Rows from block 3 of the text decoder of a small audio captioner, named by matrix and row number. Rows with one number belong to one neuron. Each number is 128 + 24 x the weight over its row's rms, rounded and kept within 0 to 255. All counts start at 0.
After each neuron's rows are labels from the 100 texts, of 14976, where the neuron reaches its highest value: "fires on" is the input token at the peak. Only what is clearly more common there than usual is listed. The data: synthesised sound scenes: up to three everyday sounds over a background. In brackets: how many of the 100.
# fc1: MLP up (decoder.blocks.3.mlp.fc1.weight, 1024x256), inputs 128-255
# fc2: MLP down (decoder.blocks.3.mlp.fc2.weight, 256x1024, transposed), outputs 128-255

fc1.400 [113 119 179 120 104 151 119 121 142 141 140 129 194 112 170 166  81 108 125 126 147 106  73 106 108 124 174 139 106 133 105 130 161 103 113 123 141  96 142  93 154  83 112 124 129 116 123 130 155 124 128 136 168 128  90 136 149 124 126 142 159 128 133 142 159 115 118 124 160 125 173 180 136  97 137 114 174 144 129 130 137 139 108  76 154 123  82 143 116  86 165 162 141 154 138 108 139 162 109 132 118 165 150 136 105 134 141 116 141 129 161 161 124 141 135 124 112 125 108 164 134 123 158 137  97  86 114 100]
fc2.400 [171 135  89 155  87 142 161 137 129 116 155 152 124 110 124 135 119 115 151 143 120 129 137 130 128 124 129 156 136 125  59 128  83 152 111 104 136 108  81 123 115 126  91 123 122 145 168 143 134 103 134  81 107 124 113 163 112 179 108 109 169 138 159 176 135 151 128 112 144 105 168 153  79 116  76  80  84 149 129 156 106 130 121 143 139 173 143 105 137 149 125 119  96  95 167 123 145 123 108 154 103 123 109 129 120 141 112 127 115 155 134 130 125 153  94 123 125 152 120 103 109 126 152 129  89  97 139 153]
fires on: "<end>" (20); "with" (9)

fc1.285 [172 144 163 142 152 124  93 132 130  85 117 143 132 154 153 122 146 172 181 111  99 139 157  90 176 117 114 143 159 140 125 117 133  69 126 155 120  97 117 142 130 127 137 136 148 134 126 130 131 155 118 110 147 114 139 138 148 119 126 183 135 146 133  79 135 128 103 141  94 159 148 106 112 133 154  93 132  74 155 127 114 129 113 116 122 134 165 128 125 107 166 103 118 151 104 121 137 176 121 177 185  79 136 168 150 127 127 141 139  90 146 131 136 125 134 166 144 119 118  85 123 127  84 122 192  92 123 134]
fc2.285 [124 115 138 147 140  90 117 109  79 114 124 100 120  88 125 135 124  97 137 108 143 104 127  91 115 115 118 174 141  89 152 137 139  94 156 140 134 107  97 156 136 147 131 135 135 110 129 145 105 115 143 151 124 147 108 145 112 117 109 118 107 171 116 126  92 124 133 176  94 110 138 129 128 110  71 192 131 148 140 114 173 112 131 134 160 127 151 116 147 124 101  63 131 124 162 106  92 140 145 115 132 125  77  91 174 149 138 149 137 133 122 159 136 142  97 110 155 129 144 112 162 149  92 114 123 109 161 160]
fires on: "over" (94)

fc1.452 [111 144 153 160  99 163 147 131 133 111 120 102 110 130 114 150 141 139  75 112 168 124 138 134 122 108 138 140 115 136 116 149 118 107 170 121 114 142 130 140 148 148 136 171 140 148 104 141 136  83 151  99  90 123 142 139  85 149 126 130 141 125  65 134 167 127 176 131 101 154 144 160 150 121 152 120 163 111 158 138 122 115 134 193 146 112 147 148 135 120 126 115 153 141  95 138 140 102 177 134 141 126 126 102 136 114 148  98 170 124 142 134 135 132 116 110 129 129 183 177  89 164 108 128  83 106  77 114]
fc2.452 [129 131 143 155 114 108 120 155 132  93  86 124  89 129 153 146 142 117 118 148 136 121 124 141 189 118 149 106 135 142 117 147 116 130 134 141 137 126 128  82 153  97 114 192 114 112 106 125 161 169 132  90 177 136 141  93 128 149 144 114 108 173 136 115 149 100 111  81  84 140 114 146 116 122 108 154 124 113  89 114 138 113 123 117 127 136 108 121  95 118  76 106 105 108 112 119  88  96  91 108 106 126 129 132 103 154 162 113 117 108 168 148  78 128 138 126 164 111 135 100 140 191  95 102 100 157 158  88]
fires on: "<end>" (35); "room" (20); "reverberant" (8); "rain" (7)

fc1.273 [137 100 121  76 124 113 108 103  74 132 132 105 100 133 116 127  83 158 123 131 135 116 148  99 140 123 143 134 101 126 112 125 137 106 136  97 138 113 118 120 146 169 116 139 131 160 131 164 120  95 111 160  92  92 135 118 127 107  80 104 109 133  66 150 170 123 132 103 148 110 118 114 108 106 174 154 157 109  87 137 118 114 106  80 100 114 151 129 154  89 119 120 115 167 125 118 141 108 129  85 123 108 120 131 110 127 126 147 111 133  93 119  89 103 128 178  85 124 143 135  91  98 136 136 104  85 135 110]
fc2.273 [ 93 141 138 121 124 101 115 103 122 157 103 118 124 130 144 115 154 172 147  94 127 153 114  60 138 179 103 119 116 143  99 131 138 154 114 129 144 134 104 129 141 113 183 163 175 181 141 107 151 134 147 135 152 116 124 153 172 145 122 133 160 107 106 164 134 161 122 135 117 155 103 109 147 163 124 151 151 128 107 141 111 191 117 101 129 147  70 164 123 141 145 124 150 153 169 155  96  97 112  83 167 112 133 144 125 153  92 142 122 144 146 113  93 142 148 132 139 131 148 101 156 136 133 114 140 106 118  78]
fires on: "," (44); "then" (18)

fc1.9 [162 120 113 119 124 144 137 146 165 125 107 133 155 139 102 100 129 145  84 120  87 139  94 140 100 154 122 111 112 153 152 135 153 187 140 139 132 137 130 115 137 121 146  92  93 108 113 133 174 120 120 140 104 149  85 132  93 128 116 139 139 131 146 104  81 146 115 165  92 140 112 135 146 162  71  77 147 117 123 153 126 138 123 144 157 131 103 121 111  96 140 122  79  86 136 121 135 123 143 119 110 127 121 178 105 155 141 179 137 136 108  89 116 142  82 127 133 129 106 130 142 101 134 111 134 117  77 109]
fc2.9 [128 143 131 110 116 144 118 155 191 104 162 133 155 156 110 111 137 117 153 150 130 127 128  68 147  77 132 149 114 158 123 128  79 108  82 110 134 119 106 120 108 138 165 112  94  99 120  94 114  58 158 116 164 110  56 130 120 131 125 143  98 116  76 129 135 164  70 133 160 122 105 141 143 151 121 118 131 130 121  95 136 141 108 138 138 132 137 133 151 129 150 107 121 126 158 135 118  97 156 141  98  88 125 142 138 156  93 140 140 154 153 146 168 104 178 149 160 130 171 146 127 154 172 155 121  76 133 114]
fires on: "then" (84)

fc1.353 [123 113  91  85 111 138 111 106 172 123 109 109 120 126 127 126 129 142 113 126 120 118 139 139 125 149 163  85 151 123 136 134 134 132 117 144  93 104 180  99  91 145 145 117 134 180 115 141 124 147 154 158 131 100 145 150 164 146 174 115 126  89 108 168 117 122 124 166  98 152 119 126 129 125 129 147 157 119 138  97 170 150 148 100 125 164 112 134  97 130 120  82 142 139  95 151 129 139 162 141  81 105 142 154 144 144  95 130 164 117  77 129 174 115 113 136 147 136 155 132 118 142 138 169 113 117 106 118]
fc2.353 [116 131 107 128 134 101 160 147 142 128 150 140 102 170 125 115 117 121 126  95 157 115 120 138 123 118 127 115 162 143 125 120 156 124  92  78 160 112 123 156 163 174  89 116 171 100 151  85 137 153 127 114 125 128 147 155 190 133 158 159 131 118 126 131  76 130 191 128 105 160 147  95 149 184 136 127 163 147 150 101 148 126 121 100 175  99 137 152  99 129 106 142 120 130  96 115 147 136 122  98 140 181 132 122 122 151 128 133  93 116 122  89  59 150 142 100 122 113 107 162 110 109 149 113 137 117 137 100]
fires on: "footsteps" (14); "snoring" (8); "croaking" (7); "siren" (7)

fc1.162 [130 125 153 150  94 136  98 118 163 134 136 158 132 153 142 127  66 143 145 133 173 134 116 130 115 128 119 166 118 140 122 102 164  88 111  98 144  87 121 115  91  91 110 118 124 137 151 124 112 153  95  70 105 112 138 143 116  87 112  94 139 116 169 105 110  83  82 130 101 130  83 140 128 139 191 153 124 151 127 126 106 176 126 114  96 109 108 160 122 125 115 125 107 172 177 154 147 180 153 146 195 132 122 149 167 141  79 136 154 134 159 164 146 133 148 129 135 155 154 159 105 118 161 114 133 138 119 139]
fc2.162 [146 124 136 143 153 106 147 128  84  93 127 105 118 142 158 161 133 154 144 135 111  88 150 106 127 139 110 139 152 125 160 144 103 104  96 155 106 123 144 105 149 146  79 120 126 115 134 142 109 143 144 156 156 142 120 137  87 138 118 145  99 102  74 143 118 132 171 134 114 109  95 107 136 166 131 148 171 138 154 125  91 133  97 131 137 104  97 108 168 135 128 156 131  88 143  72 118  97 115 155 159 140  58 127 133 129 160  84 134 120 119 117 121 113 132 123 198 136 106 118 179 110 138 158 100 126 133 126]
fires on: "room" (50); "<end>" (28)

fc1.531 [133 159 137 138 122 157 112 151 128 116 155 128 148 113 158 134 101 155 161 108 119  71 141 143 127 116 175 131 106 104 142 162 101 140 121 124 125 155 136 120 167 150 113 145 153 162 112 154 148 161  98 108 137 164 128 107 122 114 116 135 157 125 109 160 150 116 108 202 122 164 133 121  91 122 140 106 134  77 119  92 147 125 111 128 112  99 155 141 133 131 150 117 114 154 115 166 116 156 103 176 143 155 138  92 150  83 143 135 121 130 115 166 121  89 105 156  97  81 160 172  91 141 121 116 113 133 167 121]
fc2.531 [132 130 124 135 153 143 148 135  81 109 125 128 156 100 198 165 153 120  86 153 122 138 126 109  89 119 108 138 100  62 185 164 187 177 141 147 112 124 135 124 142 114  65 181 124 107 155 134 114 131 136 159 132  99 144 111 130 173 137  80 108 125 156 138 130 130 102 120 129 109 125 143 142 166 115 148 122 121 155 134 147 168 106 136 133 116 154 135  96 159 162 123  99 140 125 139 157 135 189 135 153 163 148 122  95 152 159 137  80 113 153 111 122 102 133 112 133 102 132 118 142 125 137 116 132 112 141 135]
fires on: "," (88)

fc1.215 [ 92 139 186 106 160 150 109 183 154 140 124 109 164 139 126 190 111  99 136 129 117 101 118  83 152 133 148 107 131 123 118 160 126 162 129 139 124 135 110 139 129 127 211 146 207 139 112 157 147 125 167 133 156 110  98 124 159 128 160 138 149 119 133 140 106 104 115 157 107 153 134 156 158 182 117 134 106 158 178  80 139 138 121 126 105 113 142 139 140 123 143  95 163 179 162 153 132 130 127 204 125 147 153 142 145 168 122 110 128 158 114 138 138 125 113 158 115 164 107 119 131 137 107 137 162 126 133 114]
fc2.215 [115  95 105 134 105 151 124 115 127 125 123 137 153 140 126 109 117 157 159 119 177 119 131 139  97 104  90 161 154 100 123  84 127 146 132 147 118 114  85  96 128 141  61 158 137 139 134 163  94 108 126  98 142 127 134 116 143 147 155 134 133 126 169 143 141  97 147  71 165 102 110 121 128 108 126 130 127 117 111 100 135 140 144 139 138 164 147 160 127 129 109 130 137 146 110 103 109 102  95  82 183 148 126 167 129 126  96 105 147 123  61 115 124 142 137 141 104  95 126  95 118  95  87 141 113 153  74 146]
fires on: "noise" (25); "typing" (24); "rumble" (19); "crackling" (12)

fc1.116 [ 79 136  99 119 166 128 143 139 105 111 124 107 140  82 162 122 108 133 130  99  86 109 121 109  66 178  83 145 155 157 147 128  98 137  82 121 172 112 159  99 120  98 104 109  92 105 169 154 127 121 134  99  95 131 116 142 128 154 118 129 111  95  85 118  87 170 104  98 159 106 142 124 127 128 110 110 114 150 130  95 157 128 145 125 118  81 108 127 142 158 123  98 102 140 117 132 128 150 155 156  91 138  75 120  84 123 152 111 121 125 141 107 110 120 118 120 109  80 124 102 139 105  80 126 106 115 133 166]
fc2.116 [ 99 148 154 162 136 114 151 134 132 131  64  97 136 124 148 153 132  79 109 115 167 120 111 139 159 118 103 109 145 136 106  95 165  87 130 134 107 154 127 120 127  81 115 125 112 126 120 141 150  99 127 177 157 107 131 152  67 132 154 192 101 142 128 100 130 123 108 141 121 141 120 123  85 115 105 117 138 110  84 134 132 112 118 116 106 142 179 170 109 144 157  81 110 132 179 135 140  99 124 149 102 101 104  99 125 162 108 121 108 107 132 119 103 141  87 159 153  80 111 104 134  85 123 131 122 132 138 128]
fires on: "," (77)

fc1.520 [ 90 109 110 184 126 145 150 111 140 125 117 146 122 118 144  96 114 102 149 108 158 119 124 145 158 115 169 176 133 128 158 148 151 136 143 135  96 110 102 179 109 121 115 153 123 148 149  82 112 125 146 166  92 172 139 111 115 163 130  80 116 115 164 135 135 112 131 158  85 183 134 164 159 113 132 123 110 137 130 106  90 145 114 112 112 115 170 141 128 134 170 127  70 156 105 153 117 138 129 157  97 104 149 154 119 101 126 118 150 116 127 140 133 132 132 137 144 128 103 144  60  95 121 151 141 114 111 131]
fc2.520 [124 122 172 133 113  89 135 138  85 124 126 200 107 109  96  75 136 148 117  97 137 146 128 114 154 145 154 114 131  97  95 126 145 110 150 119 108 172 129 117 116 119 110 100 141 127 141 134  99 118 127 129 116 159 120 145  98 151 114 155 131 140 102 131 138 166 145  87 109 114 133 123 144 126 117 111 113 130 135 154 145 110 154 143 129 175  76 106  95 123  89 138 181 100 156 147 146 130 152  97 115  99 157 156 106 114 122 118 178 105 123 133  99 115 112 136 120 124 109 130  79 131 143  74  90 149 129  75]
fires on: "," (63)

fc1.237 [116 137 109 117 128 133 126 142 154 115 141 122 164 171 138 129 157 118 171 148 131 148 137 105 143 118 133 129  98 108 136  99 112 140  73  88 182 104 163  75 105  96 144 134 151 113 140 119 149  84 140 142 124 185 164 129 120 146 127 148 114 144 136  95 128 119 146 126 171  82 106 148 128 128 116 110 111 140 153 113 118 160  98 142  70 158 118 143 111 164  88 123 101 118 118 143 118  99 130 168 135 132 135 135 103 142 144 117 137 167 122 142  98 132 107  96 137 165 130 121 108  71  75 121 133 101 169 139]
fc2.237 [153  98 136 134 119 127 131 101  76 142 167 102 140 134 107 143 109 159 144 123 172 157 134  92 159 111 193 166 122 139 148 124 113 145 120  98 139 136 164 121 151  72 116 138 129 112 112 106 123 144 155 149 126 145 128 142 123 141  96  74 155 110  95 114 116 157 146 140 131 194 135  93 116 113 142  86 137 144 179  88 146 118 123 148 136 150 148 136 128 145 101 107 120 148 119 119 148 139 151 148  88 121 148 140 115 134  90 109 126 113 114 108 167 129 110 125  97 108 151 130 137 132 136 152 106 137  95 144]
fires on: "over" (63); "clipped" (29)

fc1.341 [150 167 118 114 109 113 131 105 169  83 127 134 158 160  87 129 142 127 105 115 155 121 112 112 128 146 163 112 150 140  86 104 118  85 118 179 132 125  99 128 125 164 114 193 151 124 143 110 176 128 119 121 140 107 145 119 120 119 138 127  70 168 152 163 112 119  73 143 150 148 119 172 148 146 141 106 101 127 132 138 164  87  73 138 130 102 124 132 120 136 108 130 102 151 127 111 158 114 157  89 129 114 155 174 105 134 145 144 138  77 131 113 123 111 148 142 148 119 167 132 143 126 132 112 160 129 161 154]
fc2.341 [107 137 151 116 116 142 112 123  82 137 121 136 142 192 101 130 140 124 142 142 101 143 168 138  96 124 108 140 156 132 156 153 130  92 167 148 128 116 168 176 107 109 159 112 126  54 145 123 153 142 154 124 158  91 137 144  92 117 102 129 137 116 101 135 125 106 105 125 118 112  99 117 142 100 156  73 166 109 113  90 111 116 129 116 156 170 146 124 156 129 109 144 108 153 117 140 112 106 102 145  93 105 122 131 123 146 114 136 138 121 108 133 109 138 129 156 120 101 172 124 157 137 153 119  96 174 154 147]
fires on: "footsteps" (7)

fc1.295 [142 121 132  87  99 141 164 148 133 134 138 102 137 172 158 135  96 167 150 106 116 101 146 151 142 152 104 141 194 181 156 165 121 137 162  60 101 148  77 174 128 132 157 132 152 149 129 185 121 169 134 125 112 135 150 103 118 122 150 100 126 144  87  92 152 129 113 115 123 186 130  96 132 105 120 151 134 106 159 152 171  72 161 126 145 127 153 162 143 135 153 135 114 157 100 138 163 115 129 125  93 119 142 170 125 147 133 131  98 149 157 136 135 158 120 153 131 152 136 111 132 119 108 129 126 149 140 144]
fc2.295 [136  93 112 113 118 144  98 139 121 121 110 151 115 145 132 120  99 113  99 155 147 156 133 133 139 108  91 103 152 116 125 220 114 113 110 127 148 113 151 151 107 129 131 146  81 143 146  98 113 146  92 157  98  99 101  94 136 106  96 175 143 120 101 163 117 127 111  90 136 161 117 141 135 115 144  88 103 152 120 116 139 142 117 162 100  93 119 138  83  94 103 135 163 122 129  85 163 126 106 145 122 152 125 151 120  92 142 113 118 114 155 148  90 101 151 126 146 139  92 129 161 109 138 117 136 113 138 130]
fires on: "room" (50); "crickets" (10)

fc1.279 [139 109  98 124  99 135 119 145 129 142 144 129 125 103 142 151 123 132 123 123 134  89 127 115 128 136 140 162 156 161 113 146 118 103 147 135 119 139 111 151 158 165 109 150 143 105 144  95 122 137 149 138 106  89 163 133 125 156 130 108 161 104  95 139 146  61  85 117 135 146 113 133  61 115 124 168 107  91  83 152 141 158 163 173 137 152 131 114 113 146 147 180 115 128 149 123 151 131 163 152 154 119 111 140 150 150 139 113 129 117 113 163 147 118 128 108 157 136 147 144 169 139 101 124 105 167 118  81]
fc2.279 [ 75 108 132 154 180 100 126 122 121 144 115 150  88 144 112  93 123  99  94  99 116 116 156 132 143 118 112 164 113 148  73 119 131 136 116 154 136 113 119 126 115 138 100 107 163 150 134 126 121 113 117  84 122 150 102 103 145 153 124  82  58 179 153  96 126 116  93 119 125 137 135 108 121  87 121 129 127 149 130 117 154 138 103 114 164 114 143 115 107 119  97 163  94 123 138 190 159 164 128 129 124 135 138 119 145  82 159  95 155 136 108 111 113 139 149 130 105 128 127 158 107 120 122 117 175 130 137 172]
fires on: "," (84)

fc1.546 [141 125 159 136  96 116 126  98 140 114 125 101 155 133 100 136 121 122 170 133 108  77 125 109 105 100 174 115  93 108  74 107 119 106 154 152 100 157 137 150 126 102 136 115 155 155 165 118 172  89 123  95  87 144 125 126 149 117 141  80 128 143 113 119 166 128 130 121  94 119 148 153 134  79 141  92 125 176 112 113 144 169  97 147 145  99 173 107 100 164 100 141 163 133 111 169 137 134  98 141 136 138 171 170 126 107 113 104 149 121 132 139 107 100 137 123 118 151 127  96 159 107 125 110 122 114  97 165]
fc2.546 [137  97 154 135  83 111 151 149 123 130 178 121 129 110  97 115 122 138 154 160 146 128 140 103  94 134 133 117 146 180 103 108 186 112 120 136  85  82 145 150 115  94 122 120 101 122 162 100 127  45 136 116 149 151 104 136 172  98 141 122 119 155 146 127 115 108 118 147 133 126 116 160 150 144 120 143 154 131 117 137 116 189 172 113 123 155 146 129 134 165 127  94 129 159 111 117 125 116  86 137 128 142 103 175 103 102 135  93 117 128 119 173  93 113 182 163 115 132 118 124 134  97 150 137 133  87 142 159]
fires on: "room" (35); "buzz" (8)

fc1.418 [121 161 118 167 130 130 164 115 118 108 122 149 158 144 133 113  76 109 103 104 108  91 120 127 122 148 117 119 131 121  75  82 161 132 147 154 152 166 144  90 134 106 180 122 117  64 152 123 120 141 126 144 125 141 105 137 135 162 151 110 103 115 125 122 150 118  69 143  94 109 113 135 124 136 110 137 139 172 141 122 119 177 137 102 134 140 133 110 144 112 140 153 168 141 137 131 102 111 148 127 135 108 121 105 106 170 119 110  92 118 138 100 118 108 157  84 128 126  85 120  84 131 180 101 111 172 177 127]
fc2.418 [144 134 157 149 145 110 135 140 142  94 128 127 125 136  99 130 122 122 174 131 132 135 118  87 105 134 102 107 138 148 141  40 151 138 135  96 128 130 154 149  91 134 143 125 151 112 107 148 115 116 100 157 160 135  74 100 161 138 123 123 157 116 156  84  73 123 119 103 114 158 169 175 118 125 157 137 139 134 140 152 117 176 138 122 154 135 141 108 121 164 148 119 149 172 135 131 114 158 153 116 137 118  84 102 140 136 109  90 146 114 118  80 110  89 142 161 137  85 107 149 187 125 102 172 105 103 130 138]
fires on: "<end>" (58); "crickets" (9); "with" (9)

fc1.405 [157 140 147 131  86 145 153 111 150 118 121 140  85 167 138 151  95 118 164 124 108 119 139  93 109 154 125 138 143 145 121 147 153 128  81  93 163 144  94 116 102 152  93 143 116 145 129 156 126 144 119 117 163 124 155 104 150  87  98 143 129  81  87 121 127 179 104 120 118 197 115 183 126 120 137 106 115  92 151 110 116 103 145 131  81 139  96 126 125 112 111 134 101  72 155 129 116 204 118 125 128 113 126 124 136 143 162  97 119  92 109 120 126 178 133 150 138 123 126 145 157 127 113 107 156  88 103 172]
fc2.405 [ 75 132  90 121  97 107 117 121 126  83 143 141 105 154 114 130 141 137 204 112 109 133 161 110 106 109 105 104 138 152  85 106 146 141 157 125 148 124 112 153 125 129 111 108 158  98 147 152 132 152 147 117 143 110 142 114 142 132 140 119 119  83 112 126 141 147 156 103 152 122 175 132 128  96 121 116  91 137 136 125 144 108 109 104 148 140 142  95 143 158 125 165 137 116 104 105  98 125  92  97  91 124 119 140  96  92 157 121 116 166 126 142 134  94 126 157 101 143 192 132  92 135 126  78 201 138 159 148]
fires on: "over" (100)

fc1.527 [169 138 166 144 128 152  95 145 114 128 118 116 102 102 161 132 114 124 122 111 135 163  99 153 135 141 137 146 118 140 110  70 109 136 113 128 107 112 114 120 145 122 123 121 129 104 112 125 134 162 158 143 140 129 113 142 150 131 140 158 143 105  91 110 127 155 113  63 117 163 118 169 154 139 122 151 189 152 138 100 144  90 102 114 140  89  74 141  90 129 126 111 165  76 139 134 137 132 124  90 120 137 132 155  98 137 136 112 137 136 141 170 147 131 131  97 156 117 134 112 152 143 105 140 150 128 109 146]
fc2.527 [156  95 100 132 145 142 158 152 134 126 152 109 120  91 108 141 111 147  93 159 130 135 143  90 106  89 110 124 108 154 164 120 113 130 153 103 119 167  99 142 126 137  97 113 166 101 162  96 158 104 136 146 106 121 151 113 108 147 145 168 148 112 124 105 177 145 125 147 106 126 147 132 131 131 153 149 103 139 128 190 158 122 143 131 159 145 112 153 117 161 123 126 118 126 119 126 115 142 122 173 145 143  84 126 108 113 129 114 166 111 135 117 119 141 138 165 100 173 118 113 115 106 150 130  99  87 136  58]
fires on: "then" (49); "horn" (7)

fc1.384 [ 79 137 111 152 159 123 141 122 125 133 102 126 126 109 157 135 127  97 128 113 101 131 126 109 131  79 109 130 136 170 139 135 101  93 127  84 172 109 147 140  91 114 115 136 129 128 168 158  93 158 103 103 153 105  94  94 107 129 120 158 156 130 118 137 131 122 135 125 138 120 132  97 129 154 169  88 141 142 113 139 135 117 137  89 108 111 148  86 146 128 107  94 117 103 132 139 129 161 147 176 151 145  94 146 120 169  89 160 121 156 154 136 115 102 131 111 130 175 110 144 105 137 132  86 116 117 117 108]
fc2.384 [143 101 118  69 146 120 148 151 120 117 109 165 111 152 106 115 121 121 145 114 162 166 124 126 100 147 130 141 122 136 148 137  90 166 122 138 196 196 128 145 134 127 136 121 129 148  82  96 166 119 107 174 119 101 161 135 143 138  71  73 148 101 103 166 199 129  96 138 135 124 128 139 130 162  77 152 142 120 151 130 139 176 122 122 127 118 120 116 104 102 120 101  90 132 168 131 157 141 104 173 127 129 163 152 107 133 128 161 150 117 162 112 121 100 128 164  94 111 152 108 130 113 142 128 107 121 102 135]
fires on: "<end>" (39); "over" (33)

fc1.437 [121 149 130 105 126 151 110 128 132 106 148 110 108 156 151  97 159 137 141 126 149 121 123 130 129 123 117 130  77 130 128 137 109  90 109  98 149 126  69 130 102  92 119 174 153 129 146 160 140 166 117  97 110 190 103 123 125 155 160 136 105 104  97 130  85 132 126 101 121 149 123 111 128 134 135 127 142 142 103 111 119 126 126 142 128 103  86 125 109 115  99 133  93 111 143 184  77 170 139 124 145 178  99 159 137 135 133 160 114 112 105 115 113 134 179 145 122 102 123 146 149 145 163 103 168 159 103 153]
fc2.437 [150 128 125 115 101 143 171 129 128 135 132 116 119 163 129 132 131 141 172 106 140 130 133 100 106 139 124 162 103 102  86 124 143 117 115 102  79 115 141 179 121 105 134 148 191 168 121 103 139  84 129 118 157 141 139 146 107 168 108  49 120 134 120 135 118 153 130 119 129 125 164 134 172 126  69 166 155  96 126 142 116 184 129  92 132 173 127  99 127  91 110 147 102 168 139 105 146 118  90 129 108 100 105 127 116 137 134 117 156 123 143 120  95  82 121 134  96 144 162 147 137 153 122 130 147  81 120 125]
fires on: "over" (100)

fc1.759 [123 142 162 141 144 142  98 153 133 134 144 101 115 168 111 122  77 118 125 132 150 166 112 108 145 108 136 138 120 129 143 154 136 123 121 116 108  97  98  99 111 110 118 125 134 121 115 130 143 142 107 146 122  97 116 138 103 137 147 140 141 110 136 128  63 184 135  95 134 150 169 114 153 135  87 106 139 149 195  81  89 137 152 139 162 103 106 118 124 151 131  96 111  83 193 174 132 164 120 161 121 128 107  78 143 130 128  89 152  94  78 129 128 121 134 104  94 113 149 140 113  99 122 148 132  92 136 125]
fc2.759 [121 156 139 136 107 115 130 144 150 119 149 113 115 109 120 130 117 136 115 180 160 121  99 155 179 139 168 170 136  94 123 117  87 145 119 134 141 158 129 114 168 150 137 139 170  90 105 117 155 117 121 109 143 110 117  96 126 171 149 132  75 141 133 105 126 111 113 147 153 139 174 112 142 156 127  79 101 139 143 107 129 127 136 147 107 165 142  96 125 136 118 135 144  96 150 133 156 135 151 140 141 105 119 153 154 159  92 100 109 162 132 101 103 146  92  87 104  66 110 152 129 129 159 125 126 115 179 151]
fires on: "<end>" (43); "typing" (8)

fc1.40 [148  93 175 136 133 122 123 122 153 124 154  89 104 126 151 142 106 120 161 110 123 181 101 129 126 118 108  86 134 195 140 162 141 127 159 133 143 151 130 105 164 141 108 153 114  93  96 122 117 150 136 136 106 167 145 138 115 115 116 131 133 137 129 129 108 111 136 146 126  99 152 106 150 153 166 147  89  94 146 100 125 133 114 149 102 107 128 123 137 157 136 113 129 163 130 109 124 144 159 123 115 166 158 105 161 158  94 137 145 145 158 147 136 129 139 128 148 119 133 162 124 114  63 171 100  51 124 125]
fc2.40 [ 99 117 148 128  99 183 125 159 117 172 127 148 125 152 116 104 165 172  90 129 153 104 114 110 164 142 159 105  97 129 181  89 109 120 120 123 140 134 126 157 136 111 120 125 105 160 133 128 116 140 144 173 137 130 136 159 117 132 130 160 131 154  84 139 187 123 118 126 153 192 169 136 138 127 126 107 135 144 120 129 117  94 150 141 177 100 118  98 155 156 119 161 131  96 164 117 118 106 121 108 141 114 135 149 153 117 141 145 100 166 146 166 125 144 113 106 159 136  99  97  79 106 136 142 153 186 110 127]
fires on: "over" (55); "<end>" (20)

fc1.668 [135 156 141  97 129 157 119 128 127  94 135 106 165 159 126 104 107 136 109 139 113 120 124 125  99  95 138 155 109 131 184 181 141 141 142 108 106 146 153 117 150 134 146 161 180 108 106 140 127 157 143 144 149 130  91 105 141 140 118  91  86  92 106 127 161  81 141 148 101 183 172 134 126 155 107 104 138 119  83 114 131 137 142 170 117 123 151 103  95 105 125 141 100 100  78 115 154 135 134 117 174 142 137 165  62 148 124 131  70 100 109 149 127 112 111 136 102 100  98 128 113 111 150 136 137 130 101 163]
fc2.668 [133 158 128 142 106  92 120 142 143 100  89 154 119  96 106 130 110 148 129 127 100 152 135 128 117 137  86 136 157 110  78 175 159 145 157 165 140 106 110 124 135 137 113 135 122 112 117 150  98 117 133 159 120  99 150 106 170 133 166 169 141 147 109 119 122 100  98 145 145  96 132 158 157 125 119 143 130 123 107 155 125  75 124 132 119 138 125 159 122 102 121 100 111 108 123 106 142 110 114 105 142 113 129 123 134 125 125 156 120 105 140  99 151 133 160  72 138 134 168 134 123 161 129 139 155 133 149 107]
fires on: "noise" (19); "clipped" (17); "muffled" (16); "room" (16)

fc1.702 [180 138 139 130  91 160 113 145 180 115 111 142 107 116 134  89 156 116 104 145 113 161 100 111 111 129 145 174 132 123 122 104 148  96 115 130 160 144 101 175 104 150 117 141 177 153 142 149 107 116 137 169 142 135  77 110 119 157 142 151 105 188  94  90 181 130 108 126  93 113 157 107  82 125  94 132 152 103 128 154 128 153  97 115  97  95 104  98 114 108 128 127 123 129  95 108 108 164 127 109 112 104 157 107 151 142 107 154 133 150  90 134  93 116 123 133 155 109 135 170 131 122 115 116 146 122 133 100]
fc2.702 [131 163 125 144 130 158  96  76 116 141 183 140 109 101 161 105 128 151 141 154  99 152 101 169  89 164 143 119 138 114 120 161 165 150 105  84 119 119  82 143 104 120 128 161 118 126  87 167 146 149  91  96 153 152 125 124 132 101 123 135 141 107 182  84 117 149 117 158 124 148 140 142  97 129 133 138 121 134 132 168 101 142 188 134 116  70 105 114 151  97 130 129  96  89 151 144 153 181 115 156 125 113 142 120 103  72 147 130 102 149 119 113 124 109 155 133 179 142 115  98 151 155 139  92 123  95 118 133]
fires on: "over" (98)